config.toml
train_examples = 26041
n_mels = 64
hop_length = 160
input = "log_mel"
subsampling = 4
width = 192
optimizer = "adamw"
learning_rate = 0.0019
eps = 1e-08
epochs = 149.4
final_lr_fraction = 0
Rows from block 5 of a small CTC audio transcriber, named by matrix and row number. Rows with one number belong to one neuron. Each number is 128 + 24 x the weight over its row's rms, rounded and kept within 0 to 255. All counts start at 0. Numbers have three digits each. After the name is the row's rms in percent of the matrix's.
Before each neuron's rows are labels from the 100 clips, of 14848, where the neuron reaches its highest value: "lies over" is the class under the peak. Only what is clearly more common there than usual is listed. The data: Morse code for random letters and digits, with fading, noise and interfering tones. In brackets: how many of the 100.
# fc1: MLP up (model.blocks.5.mlp.fc1.weight, 768x192), inputs 96-191
# fc2: MLP down (model.blocks.5.mlp.fc2.weight, 192x768, transposed), outputs 96-191

lies over: the character "o" (79)
fc1.436 116:082123124156157085124151121128126112188158093108163129143138104118111107106080141128120128149128119184135125110129132118129132209132134061123105160148186162120139116143119119139138153130118110134117131046116129130141091125137114132129221055123132143148109126136106136145106129114120128150
fc2.436 144:126152130128117128111137132119130133113126099125116123018129132142131149124120132151134129130128138126129126123115097136120151129132123131128125131152129129135132112135114060132133154150124189125175141093120128131131136130136123125086138127116103116130116139128130140066165122128156150154

lies over: the character "8" (97)
fc1.512 137:151130142132201095154154132100126116135174143107149122148106144131168130076121177023153127134125073132097124149147140119105130158115127129129119099094145161166125154126122126103132109103164143093131120128129132099108100127126114143069147175104133157134132140117155149137123135112107135107
fc2.512 170:137112130131083130146108124129144123119113143126162164145117128111132111127078163128116128126134119090129163123159084129135106127128123126134133179126127135137132157124116068119083112110131083155125128158144099073107149127121121139124205128146142143083127130126127124146137148113155105152

lies over: the character "4" (43)
fc1.143 236:118133151124157117113101120137125150099130166131149102128160120132124154129130095125098131125121086117117131150126123140126126120112140136137142133080081138084124159126114147155226109117122163119190109130127150137150168142112142093144129113133177126134136134125129159140092113098134121095
fc2.143 237:111115148124128152150143128124140121189107145137129128128136132128128120106127129153115131142117126113131144134136136174114131132127130114128118118102146087102158127134154129144103155170122175133110123120135129098082116135084057163141097111117137112111101151126128104123088116121128126160

lies over: the character "o" (28)
fc1.742 031:128128127136117127123120128127129129131144127128091128128107137128129125130136158036128128128128137112119125129119119148138128134128128129135130125159128123150136128148151128132124122166093135226129136088123130128255062132128129134154127154126128255167103151128135128079131128143118128140
fc2.742 005:128129128128129128126123128131130129137127129128126125131139128128128128128129128083121128128130129128128128128128129130128128128128128128128128127127130128131128128128141129128131105135130129127126128129128128128122255128128127130137155146128127128125125072128128128176119128128115128217

lies over: gap (93)
fc1.709 172:135118124151141114138165129116119124122136133115079125135129102108153120099125138119134132133135120129118177152127139081126128094132127146092103093115129131124099138122090128119145121249133123134126108157136121118201137136128114140039131098127144104177108115129170131059068127093130128092
fc2.709 092:128128128097128128130095108129114128125116128128142131127132128128127129128137137105137128128108097119128134118128246129127127128128125128132128125127126142137138140129119124128130128131128120120106128125128126120119033125124128128091138132135131132126129158128128128109062144128000126168

lies over: the character "d" (54); the character "l" (37)
fc1.501 109:127149126202155138153140142117133125110144140120126136126092112149126130120132157146128129117132119103126129159106105122109130099128128125127096119188120078130136126165115128150093133125162122129095152158155131085184128126126131163148113079138129142126109112123127121083131116119141142044
fc2.501 102:128113128081122126113106134166120128129134147129136129090128129129132121128136103100123128122164126148129113103154112132140126128128128128129115151235157071137126131123071143129155120151173107125175113124131114130128131124128128126042126255130148130124193129121129125145147066128165129175

lies over: the character "b" (99)
fc1.115 152:160130118168148148082130129130128123068134135159117113135103131125143072140136145097129133139138082103148105136112139174128151085130127167130163126106103088114116123150130132169108109118072113135125125196125132114149155127132155130139087097129140164131135132133152115140127112152134152155
fc2.115 177:116129128141127130147119120127178124085128117134127155119142120155148154128114139109123128138131096129131124125178079133131187138128127114130129114155153123129129129118129141131129115160134152128133096078126134117126133159127139130120153124072059126176108169117129126125232067120178125118

lies over: the character "p" (33); the character "2" (26)
fc1.241 112:137110127082182124156140132121134125150153143122090134138115093119140152128120108059132128134134122124124041086139131108127137191140130127128139131128126201140129117167129123123128136143085143137144095133131137105093150130128123141116117171097128132099111098126157132102119128142132130096
fc2.241 058:128128127095130128124125129120128132127127128136133129144132127128128132128130142152213128127142128128128134132128139117128117128128128128128129126157149143147129128128111126140122111129134128138132128129130129133132043128114126127122000129137133128128157103128133127129151153127132127153

lies over: the character "z" (39)
fc1.29 135:128141123118177113139123135135133125072140123117093118128119120128103143117141141135151124121127163192093142083109148067112138136113127114133135135106135117099157125125130132108130128164191094105139142100088137120096171148131119162147176158121131160151161088125126113132118115085138127163
fc2.29 113:129129128151122128160118125100144129092122133140135116113127126124151132128127147173113128114124136135129128136126199120128130128128124128128128124105203141126128128119124119123119128093131113108162131133126128113140117128124127127043172155132100128091117139128129128204128157128099129133

lies over: the character "p" (57); the character "g" (39)
fc1.102 148:134087125140139101149161125130096126114168127142110128147155043114130077133103138073143127130128166094129135111138130105106129113133128126131094151074167130094142120162141146067138124148120093149150143109127144110146182161123162159060180096124105120138148121112124119133122127107118136196
fc2.102 158:125158130115131138135147129129128134144132117129093123044134128111132169126053133082117128139132118126128191122128108157129130126134128128126163210097124150096125123130156127129090130111112153142120142133151127081109078127127083178137113114142124160135092161133129131108118105110162124105

lies over: the character "d" (63)
fc1.177 074:127138124130182116121159126096129114158159125130124117146052114120115112125090155128136129130137171101123201117126128089134131075135128133127072131140137108126147104170122132062127154133166129175107119053130134118180123123128128192128127060111127136163117114128100132076131128106116153103
fc2.177 037:128128128118128128128150131124126128147129130131136126143146127127128125128127109078128128131179129186128129124128137129130127128128128128128126125255122128105133130125135100129164121121117125118198127126129129154129134128128129134136109171126116128152169131129128127145111121128060129139

lies over: the character "d" (62)
fc1.522 139:153149135092122109142168143135125140145177129144136156133043146144126132154135165136147131131126150186129117122111148071161127148152140147139114134140163103145110151134102127052143125118111126163167142140136142118109143158137152182172124075061130167119106130137125156129157130123113096130
fc2.522 181:139100137122122137139147145128151160160147154175114110143128134119121114108125101138144127136154143198134134172127129110121147142108115140126130162159185114129069120169129164128156086118140092152134125171129119155116128139119149137072143140138114138119188154128115118129117144125083137110

lies over: the character "d" (79)
fc1.146 112:128132126136155113179169119093117126166151144124129137147063111113125102136099128136117131126124154140129115135107138094152127109135131151123082115167160107186100138158137130125107131115170124156099126071149123113133108144129130160136129069127127114157109124135086139086127117104120129075
fc2.146 115:129108128103139128129141128134151128149128142135136114127151137128127122128132092141140128129162146199128120130142135130125126130128123128135126141250139128139124116150109109128161115155130113130195119147130120141130150129126130143058136145108096130140255145128126125158122099125141129156

lies over: the character "q" (100)
fc1.500 146:136123137150147116141140113089126129135163133121145124136194094110107092138118135149129124133135124181127163122134108048123134125106129109122116128126137107091108097107106126109129095137157148107152104155152135113191138095128130139121138118139128114140115128129117121115058130119124131051
fc2.500 122:131119128048128128139115127132128132117137129127147175061182128126115146128146116135097128142141116168134121128154144124136159131128131128131127122190116123162135136144129159129123110122174115156107128109134125132162093127129127128175209130108122123132207141127129127067131096130136128178

lies over: the character "4" (55)
fc1.380 127:114157128119150114095134138135125142168142117113134089117134132134146106130166076132132127127128117157137074144142119131131119174149134120129125117130081129091161108128136116114113152073158127085113135109096160148093128137126114147133143125139124146054111116129148139118101141153168110093
fc2.380 155:150122123174124134060130127116124137100141131127114169137123132127130123131156126151157131121120189134127123126114123141119124110127114126132124128121111179144121121126162156121142167140130113136123136184154130143148133129141143119127071113146152118090112173145128136152126164116125133175

lies over: the character "7" (99)
fc1.600 163:141103119140178107100148117100123132146149128135141130111082135109105074170131128098114129120126099145127116172167115137173126128134116112125110133120140123150148123128156144105144129123155138125110112140165103106152134128102137111103098160105128170125100132136137124119104124098144139069
fc2.600 194:165113137140097127118144116106123141125114127133139130145127128105115146135132167100105144104135111114135139111159141081116103117138113128131165092033155127106140121122132124103134096148125092153143142127134100120130147113119094118181127163141116079111141107110135130178122150140128127115

lies over: gap (67); the character "5" (29)
fc1.744 123:134150128178131186114128160132165138138115158149100103124124150123116139080105133136121130123140091101115158145111156149114151146132135135114151135130127107059126156127154158146124148106171119118092139131112168124143131145129129143157114039099125153161127126128115130092177129149138142112
fc2.744 126:127131127138114128128126126132130157117123127132139080164134126142136126129124085110047128120172145134131104139127132195124139128128128129128150111107118081163126129125098123064129185169120150116129118127127128160140163134120127087126141183110126125130143096131147129204184121146166119152

lies over: the character "z" (51)
fc1.480 163:121133128158173131121148137136133159109138106135140132162124070127093079159084120127135125128128145136133168100068130102132146125140129125131125135126086113113135129125114118148112151127207099113092134105134145129108146119126156115082171121091136123159136124138111131136115137132146105138
fc2.480 217:129109131111124127082123133148118126092133134118092137089141153122190150129117089151133130091127163177122093098116112171145139128128121126130083137176039186113134122116112125108109122105173113126212124137146129127138099121122105125102116125146145130121111140132131141132098130113121146188

lies over: the character "0" (31)
fc1.752 119:128117118115111137136116128108125112120145132153166152132174107136093131114126144064106128133131127195113160146123109127110129144152128127103118085112144122150098153155147125146124108127005078114117085154122140122134100143130131157094139148119132137172087122137105140152107137114102143148
fc2.752 093:129127128121092128122171133084119127140125120126119175125137115127139090128160110099119128127129133108128137126121083128128100128128128129124127127017154117132123127108154129128136133046152104130126129127141134105127159127131128129059096103185123126133118127128123128160104144128068132085

lies over: the character "p" (59)
fc1.759 112:126126125143134107105128110089130110135118119137137117130088105127072180126122155147109126120146121189095129116132109097130125078113123135133145126171145134141118112139128129099098107130143155125087126156111131119144121129126140167117099195057127088124110121118126124121135121136157165072
fc2.759 134:128129127128126130155154125100114124192146119145130148127105127125131126128093131068142128141146136064127116127124093118128090127128122131127135152097185134153106123124124090138121130198093123129158134132132124121108126128138127134131142130133130122156155125124110128255136109137170127112

lies over: the character "z" (28)
fc1.327 143:132125137125131127115145135142118120157119149117134137129141092129124105125130152102133132136137066134111151143135131184137134175123128141100178161155127138080164166125129124140140110206187131145120135170171141110148124129128123143124108091144125145089083125128187132115039136130141120130
fc2.327 115:127128128117139128103101125157127127116130133113162095124124130125130132128131142179117128132072131096129129106126153133128130128128129128128129128148131128100143133134255102127120130190125126142114129133128128138112078128130128132164121093124130114129132129128128129057129111131046114119

lies over: the character "8" (80)
fc1.279 129:118145128145209093083147128108114116157149107112163120169145112133141059148108143075110126126125096143117118099152126099109134158128134122153119109145129149110133132120135126079110142074159126089104107146130127097072151128135118102064195173088143170134130136129167126151115132126128135127
fc2.279 183:129109134134093117113118128150126104129121132126111171118116127087180123118090118126072135101118156128128138120125091150148102142128130169132086185134114153133151128112120088112122135122126091121151127132138112071107149121145098142130181100152142148139123135115120126120133149097163128204

lies over: the character "f" (61)
fc1.189 153:143127128117129122117133120117080129096125101126076126131105125118118140110111154116134142129155098081102126118117125132117130167149125119102119168058133181112146095137131137116146155105108128159137111052141153157119188119128137147150162102122131116148134094138122121119095122133119133088
fc2.189 179:134131127082125127124137163098104126141148124135131137149150108118122103129099130065140129134170142129127132131131125114151091137129137131123131136020046126088115129126139129138118142037150140140130133143139131123118128076109128132158126131116159128137186090124132131106101155128162109128

lies over: the character "4" (44)
fc1.498 205:140128135162175128126176142125092128123165147142140106144120127141133114179162076096161140105144116145126123182155172133128136143126128155142155142061123126078136155134105150141132160113104107103145104090103205125174125091130147104127128090153121141142120121153144132158105128129124129138
fc2.498 182:123135128178089145120113140149115131153128111142211137090131125133134128128132118109160128138143149061143128149121117116130127129128136125127148128112079120219121126147147128130108161129076146166102134143137140113130077125133141135183162148075133112117154134132128127200184097128130112110

lies over: gap (100)
fc1.120 109:118126138069127147105164135140134117181110132115102131122062122147098164125133126039138127130134120190112145121128130129126131146141128100145128134184121143123132124146132123144123137150126099194115124159089143133154096133129134124162126128105128152162107122124161138131142132134126124159
fc2.120 082:128129128143151128127199132081139127151127128128088099132163131130132135128148150139128128128130145128129128128134125134127133128127127127130127126255133123060125127149225116127127128170120120122126139127127129131128204137128128128092133083116126130107106202129130128106130115128148117213

lies over: the character "b" (33)
fc1.496 042:131114118137137145132135128138128130119163128128133128128137126126123117129095114116128126126126153075129128143111126158135128133135128121134088139132127108135130151131096128125129128074219130131126173093175143127203156136128127133124047023136128141147104107128128130140134128179128136074
fc2.496 013:128128128143127128126129128118128128124128128128129123142128128128128128128128129174129128129124128131128128127128128128128128128128128128128128128154127128126128128129116126128128129143125129128129128128128128128127129128128128130127093255122129128127127130128128128137128123128132128114

lies over: the character "o" (55)
fc1.572 115:161122144128162112156149120145107149124161126133187136136118143136170114131126134134120135130116126150143152126162146124117135156140127141134126095075137135167122100118126141115149114125124135125224128134176156120087144121129155142137147022122134206104102141125177134131119121101149111147
fc2.572 147:117128128096131132128127144127219124130159122144134141112146126151115148120100153182126128141111107141134121152155087134131159130130144129126131128118181128152130116153131143145183132102116160146129099088131129119131150162121128138130145122102139113148138141125113120096138111127139124092

lies over: the character "b" (60)
fc1.232 108:152127128199115151093161137138128145103152138127138105112074141138131093113149113078177130135136146069162110141166141139103134137134129136116165136127121106141124128133144132095108129127099125114086181130095155115124134143128129142125132041116132147131114125128153123132142119136126172185
fc2.232 141:143148124121160130092145125148131129128131101134131103161128126133133141126112130119175128164148166123120111133126066163103157138127128113128166144114127122161111113126135115130112142146126171125146128122136148138131178146130141114139153159042134149146102140129127126162146180118156147077

lies over: the character "1" (67); the character "0" (28)
fc1.737 107:122132126140146099118167132127137129186193121109149124136131108117174086081126120126103120132128128134150119111127118139123130196122132129115123102138140187155084093153113128129088136143180122134125128135127134126101125135131105168112173074125125161139080129137124128121124125096139124154
fc2.737 098:123128128125105122111127141121127124118132126128075125039124128143130128128137120228126128125114135159112113134115109140127128127128128133128115124110085150134129126139090101126195160110134135098177128144127129149133160131124125122050093079131119110133151144129125129114074121127175120073

lies over: the character "c" (71)
fc1.128 171:118112127153110162107144093086128139110123133125123126119116107113113167129125120122145130133138079141111106173146114141126112135121124139122142110079126141208130122132089129078184110138144157173145118100168125136148131140118123131135137110122132084128166084128184128132062129137144132081
fc2.128 134:127127128127131127125145136117132127126128133127135103128112123126126138128109110126120128140143073133130139127133135127127123131130129124128128136072081115044119123135255117128097137161121137121129146128126119134125167119127110129168167119188137127131169145125128129126090133128153110129

lies over: the character "1" (57)
fc1.3 142:126131125129154096157125136085126126158166128147072123143091136107131125125118145129124130130147113098078144142142154093135165130141130124116137117130135178137119135140148134130134132145141167095116071117105143116160149103129125139112106152118128122164162085132107135114096129125079138084
fc2.3 100:128128128121140128112087153118120128139129124130146134128137127128130125128108128106129128129120090126128127127111196128127125128128128128126128129116132156150128130128233174129148123048120128133130104129127145132126051120120128125142113088100150119129114145129125127149113145128000128104

lies over: the character "z" (61)
fc1.667 170:125113141229179119168122111087146137156126144151124129133149130116136141108069138146129112111113110173130159126145149072133128118122125151138116133102126131136104126106106135112135114128229131096146107082126118094154139147129137119104114114133135122149135125114114136137133131099100105117
fc2.667 168:150150135114129129085112129111127163111132129138139122130130134106131118129126173173103129124126127128128110116128112117135146128128130127128151172138165112140160133129125103089115115151090201154151128105138122138155090129120097112122196178123133143147119121147139117145176147131135128136

lies over: the character "c" (34)
fc1.474 095:129128128156156137161115126115126110123149126127138115133104125121169108090100129000126127123132115097098133118139144138115129084125125127104130097161116177137146140120095127076142123084069143171138132090141088129155161146127121150111112123143129132115122116125153133106087127095133129164
fc2.474 046:129128128135138128131136126116147128135130130127139092143075128128124128128130127043129128132128070124128133126154150128131128127128123128128128131200166123106128127128167088128107127181130136123108130128127128123127195124128128126139114123206103127134142133128128128095132119128255128031

lies over: the character "4" (25)
fc1.722 194:134108128111152104128135142132140124179165140148134130126086143122110164114148107114121123128120075160138123157118125138103127139125113108093147130153113140112124129126101127116118132110190138128136127145150134122145142099119116113167090180098126167115103127099140112092093134123149124063
fc2.722 200:136124130132134146141163121141127130148144134133137135130169135110106134128111142128066128113147146104142136135145125109134131123128128117128140127183067108087125132135184148106122082113133093183146142165131121137154091134141132144140070156128113107088194183144140129187138103133109129190

lies over: gap (100)
fc1.392 142:124145127104140132139143123140128163089133140120123120119169133133141105097146152083134131128120115110133135169135135133120129202151130147116092151095120101170158122154126132101133121197139111120128133172128147126133173145131137159092121099140139155144164114125139146103134128120127122152
fc2.392 169:128136129150116135124127119135119140049133123131128080148128126135133146128121168130144128125125134106127143136128084128120118126126130128131142159095141121085144130154139081129127126141126148129131135130130129125109061126120110147114180120119126123111085133129138128151121130137119107149

lies over: gap (100)
fc1.125 068:138130119116125156128152129129133128112134122124062135124050111125087186140198170146131128133136148201109139096118110112157132131130128116112115168058111123125129085180130130140142136146103098195126128163115153118168192139128140144116131184100131121166101125127124134098131131113132134130
fc2.125 051:129130128144126128138142155103130134141123127128125126122140128131129165128163101191115128129139139125128083133124137120123139128127126125128137119135124124082117099132240125119158169150127124134138128142129130142125116128104129132102154078127131122131137159127128125126115122130145136172

lies over: the character "7" (46)
fc1.225 110:131138137116120145120152132142131133155105139126093129120074117135146091133137190042135129135123096134113164126127138175136138140133128108119134133170103140114159130142163126128126129169199126166130137127130143132155121152128128124168117131140125161090116106126194131121079131147145115132
fc2.225 071:128128128131137128128139128118153128137128129128124121130151130128131131128129139142125128128127127127128128128129142128128130128128127128128128127255127127073128129136255129127122129184126124127128128130128128128129136128128128128103121113144131128126152148128128128133130116128083128132

lies over: the character "z" (55); the character "l" (41)
fc1.174 124:155137128133173174127142128127144127118136158132094105149199094140110093085146158138123131121132133114132148126092126086105132087132128164118144123196094124082078128133111140117143119141199136131155137151126137081156158122124133211107130059147139128133120113131159152111135124139151145123
fc2.174 146:136097128106126114136134142132141139119143162120130152128146135126131130129138061130041128123156121179123105093150150177126151127130130127127127114191126102116146129128156159140151143077169095089174107123121129146143122124113128109088159143120131119098183142126128128119116093128163148159

lies over: the character "1" (51)
fc1.333 156:136145127134157127156159130111119123090108121128176120146094137124094154102146099124128140115151155049129136096139129077126122137130128156168147093154126136154125090131144129142169160133182155083145111060134131119098074123125151125100079164130137150157149126108136121132103129106134124060
fc2.333 206:129135128131129127144095133108109132105109121145142101131068131120107116128148146128177129124147113124137108113142101090128139125131131139128118107149087122128119100150129074136156095137109150088171112118123130117130116118131128110101130160109191123133213101139128138158170109127134130128

lies over: the character "4" (50)
fc1.47 079:129133128133114146126210144129129142149111130127142122124130145119126140126126097136124128133124126228075164169121129167131113156137127135136165130036124129100167135146134129129129135078169131115141133149052152135126121138125125129169115079128125164170075120131151125137126128165122118129
fc2.47 048:128128128143132128123129154140132128127128128127125124120133128129128129128126132123126128129130130130128127129127128128128130128128128128128128128007089130163128127128130129128128122117126130127127126130128128136131132131128128124154157125098128128136221119128129128107128123128136128248

lies over: the character "c" (95)
fc1.262 160:147122134148174118152173172122101133091133111117139134172099095117142135123104141050147151137131146095124114122081124132097135149129129137123065110049126194172117088149140144087113113092122135125121120115138178141090081088143146135128166103122126140111126105112134138136130136157143145153
fc2.262 167:124129110133125156127128125143092129158132112148125182131142108170101140132100143133201129157145143095124128126136129161125121109127126124118178131098103160184114143135116070151126116095107148194117133165163143113104172128125129147131101122109149123117099100127122128136154151131173067120

lies over: the character "q" (33); the character "k" (32)
fc1.538 028:132132128149130129115124128127132130134141127127108129128125104128127133130157147015128128128133125156049106135108122157128138097120128127120110122144130107133132128133175128164123119242106121151124134148123148129166130129128132128133163160127128121206152132128131128058125128136124124122
fc2.538 008:128128128129135128130118129141129128138129128128118113139141128126128129128179125034093128128125128120128128129128129128128129128128128128128128128126128124184129128128171129128127118123130137141126128128127128128128154128128128128026210129134128128128063114128128128161126146128084128255

lies over: the character "c" (37)
fc1.628 153:144097129149159096187118136107104110125124132129144125165103074092131085130053190045103131124118076152100157123130148127095138142115131144118137120141165157181134140140112129111093125162107146128122111160141140108134166142133125143104138174105135127114082129117106139102111124117135123130
fc2.628 126:129128128134134128143147129125120129143132131127128114125122128129156129128136128025116128125141117131129123128125160129131075127128128130126128129101164115153117126115047172126123128127139128127136132134127128118136020107115125126135118118149102128140116114128127129193111135128193127042

lies over: the character "0" (48)
fc1.198 101:136119127118169128135139129129130108135121133124142109127089123123138109117122192089127127123134132135115133128107134115157155124125127142133142102132120140149133124163115127133126115173130126127130122129109103116135111153128128146139073144144124167171116115126158126128131128049123125107
fc2.198 047:127127128148151128129153132110129128146129128127111101165145128129128133128140147128125128139131126124129126135128127135128128128128127128128128128251101127109123131129165126127129140147109128098135128128128128153128139128124127136000089062133137136128187171128128128120142087124219128122

lies over: the character "z" (69)
fc1.377 104:125150129150181098143178124094128111132156139121137116154130084127118073136126161132132129132144145121129126142123114047146132079112129145135107093211132123169082118173114128115117166132158126149125115129132125091165119132128141169067162070111130128112116125127125132102107128094140149074
fc2.377 073:131110128119129127120127129132115130085131148127136163055140128127135124128117077128130128116142130153128122109128138150124131127129128128128127143255119139174145132124152127135161137100155083122223126138132132128135103124128128127097151170131132122078201138127128127154127111130108128124

lies over: the character "b" (49); the character "f" (27)
fc1.199 103:120127118192170129103151128137143146145151127143134120130126138137145130102073106137133127124121174046141178129151158129133128121137138117151129145111115114084126188120126151109116117134152082104131171129133148109141158141129130155124132043135129154127119129140135133131140125137092132122
fc2.199 118:126157122132127127089139122123124133156107106134146082181139128147133135130171155108128128126140136127129123126125141173113159127127127112127151117143130110119125142127131104099101146134109193114117127103132133133121125129096112118131107195085138136131098127135138135108146133131109129103

lies over: the character "4" (41)
fc1.201 122:131142130128126123100131139136120107163128146126104119125091105137126142115115137092128129132136093081120165145143117154123138127121128147125128127150118135126142128145140128090135127255197152147130139191115145101130125124128120136142068171125127126148085114118197122052085130137153131120
fc2.201 087:127128128075139128106139120135150128162128128128128135124167128128128130128118140079090128124129126107128134128132157130127133128128127127131128131217135150129136129126218131128104116116125130132115125128127123127118102128128128127096080115097151123130202114128129127124136137128071126132

lies over: the character "5" (34); the character "l" (33)
fc1.747 125:160130131144154131176128144135142143187123134127135128126139123137146151100084165126120129109126126107146096111110133128115129154137133163129127098173125143130110140128107136129147128140176148115134129105132151110126160139127102214127118055116140131134094124116158122092135105157133120135
fc2.747 131:130104126117137126129166132133152133142145151123106163159149130141128194128118116155138128135146126153127100127136127160120165121128129122128129128143173095112128118140144126143137130113140122117169129115125132156132138130106126113043111125153126127076125139126130131098128114125205130131

lies over: the character "4" (32)
fc1.647 095:133125129139136131114167130129128137136139139125130125131154093124129134107136112136146128129133124142120170101127111112113127086128127128115117101116123131163128103167067128080129123233145134206136096078128122116132143134128128133137132131098129101128136113126129121061092128138134130108
fc2.647 030:128128128033129128123139128142131128117127128129127119127132128128128129128091127143093128143138128129129129120128123129128127128128128128128128128135098130130132128128213115126121114180154129135130128134128128129132020127127128125074007143143128132120126155128128128163085145128069129203

lies over: the character "b" (52); the character "h" (36)
fc1.518 126:151130122157175139129141169141159160196194140158130125142086140105135129118126131119167133122120133122133162130112148153118144130133139115128126157105144117126158127140111144098122135120156131138123137099125170095149169151131117166133115024120117179148121119126131122095122140146124134134
fc2.518 151:128129128115153130134153132107180138162128130121158102215140128144124149128112129130127128127155128133129128123145132140130176129127123115128136122132182122121124129139137112114124091122092169103148109105128130155129186133128138100059108188083118123168125100129122128128175114128120134074

lies over: the character "z" (29); the character "8" (29)
fc1.136 165:130124114130130139129130129129141097057126130122082121121104100117101149146120219132120133111160065126096128139141140128114147146116137135115167109161114147100165141175136117135113135145144163167081117207104125123166145116125150134116185114116150120138140104097102128096123123135146152099
fc2.136 215:116126135163119136114117109170104149093139149121176163126115129143133181139130116137140137164154124130116102113127189098133163121128119130122151122161084139200133145118158070122145142140137150127138127149130124116126115137139126127143141154114174119144110089149144134179183068135126120125

lies over: the character "0" (35); the character "9" (34)
fc1.396 112:129119125141170136128141134131122127144137127130163121145106076123119111132126132048142128128143122161092184108130138117120141162124126131119122157137160150151138128148113131116118130202063133118129113120125139110153139128127130140116135122154130141149081122122111129097135130109116153141
fc2.396 080:128128128155128128166152129116131126129128129129064042119128128128125120128121127000116128126147124128129133122130121125128113128128128128128128150141132129109125128128128140124129126141133128103145128126128127121128012128128128135143255190136116131128122134128128128160153135128090128051

lies over: the character "q" (43)
fc1.471 183:138167141159122104108173126112128115181118119127163119111094145122133094171117160121128128120124109152116130152155122099174127148111133145135175126077127129195150127128143130132126161097057144126107126116121113086162075116128154125149132153133130168107117160151148149159121127099160134093
fc2.471 219:162109121140092119200124099110129134115143091149116131196083125109126115127149156112108127142119121130119138100153118121118128124129116146128124118015126126156129146113132076141129095136137098154130135133143109100132199129126129129169128133128114138116158112125106129045098140110197114118

lies over: the character "f" (25)
fc1.631 123:149116133129152124151144134092136104116098130098163136136128118119138143146101146054122130133138160134090137156171132129115133105125127117122118074114138127193151128154124127121113152176048132132135100108104164129101071110128140172130150088103127124113127109130106120094108133170142141131
fc2.631 106:129130128141126128135154126138129128129126128128100143115122128129122100128129149036131128143137128132128140132128106101127109128128127128128131129125121122174128128132129109125150124144130135183151128125129124113130066128131134128153038208133141127118130164128124128234138156126154128113

lies over: the character "0" (40); the character "1" (37)
fc1.483 057:128130127138135133120144132131129131117094129132212124128152159132113114134133117159113128125126128139104097129137124148142134112131128125101122131106125182122124126137126129143128119146255157130111109123109122126125128071128132132123099110149126131140087129127119118121125127148149144117
fc2.483 033:128128128139148127125138128158122127129128128126129080122130128129130133128118123190126128127101127131127129127130132128128130128128128128129128129139096130062130128128076124125127130135117121127132128131129128140129128129128127129153067134124121128127181152128128128097123105127198128164

lies over: the character "0" (72)
fc1.594 133:132113123144143112130134137135142100144148126133133122127114136112149120080103179075135129126128140102131131135132123123126131111131128122159123105169125129121156128155126151105131148124188117109116108141117116127147139134128118155130071109150127161176131115125178121130062126090127142092
fc2.594 102:126129129126136128122169137146133128169130135130129143162150128154128128128123184084120128132129119128128121122141125124134152129128125115128130129255112096076138137128163126130121141129124137128143123121129114175116158128127128143097063154135131130131147131127127130144167114127114136136

lies over: the character "c" (40); the character "f" (30)
fc1.277 085:135134128132146180115179135135137139150116126129132127126136124132130124127085120127134129126133118076130159126134146175135132171129128120138102141083130104100136134149111131101108158062102122158115157126164155133134167097129125128145099050138126143157134113131143131130117128191120174064
fc2.277 055:129130127106126128099132131114132128130131128134168134213143128127130126128127135095126128131159130133128127126127127119129134128128127128128133128100091139139128129127151127127117127127131139150124128133128128141110164129128128118126058244107128123125143103128128128197141127127123128106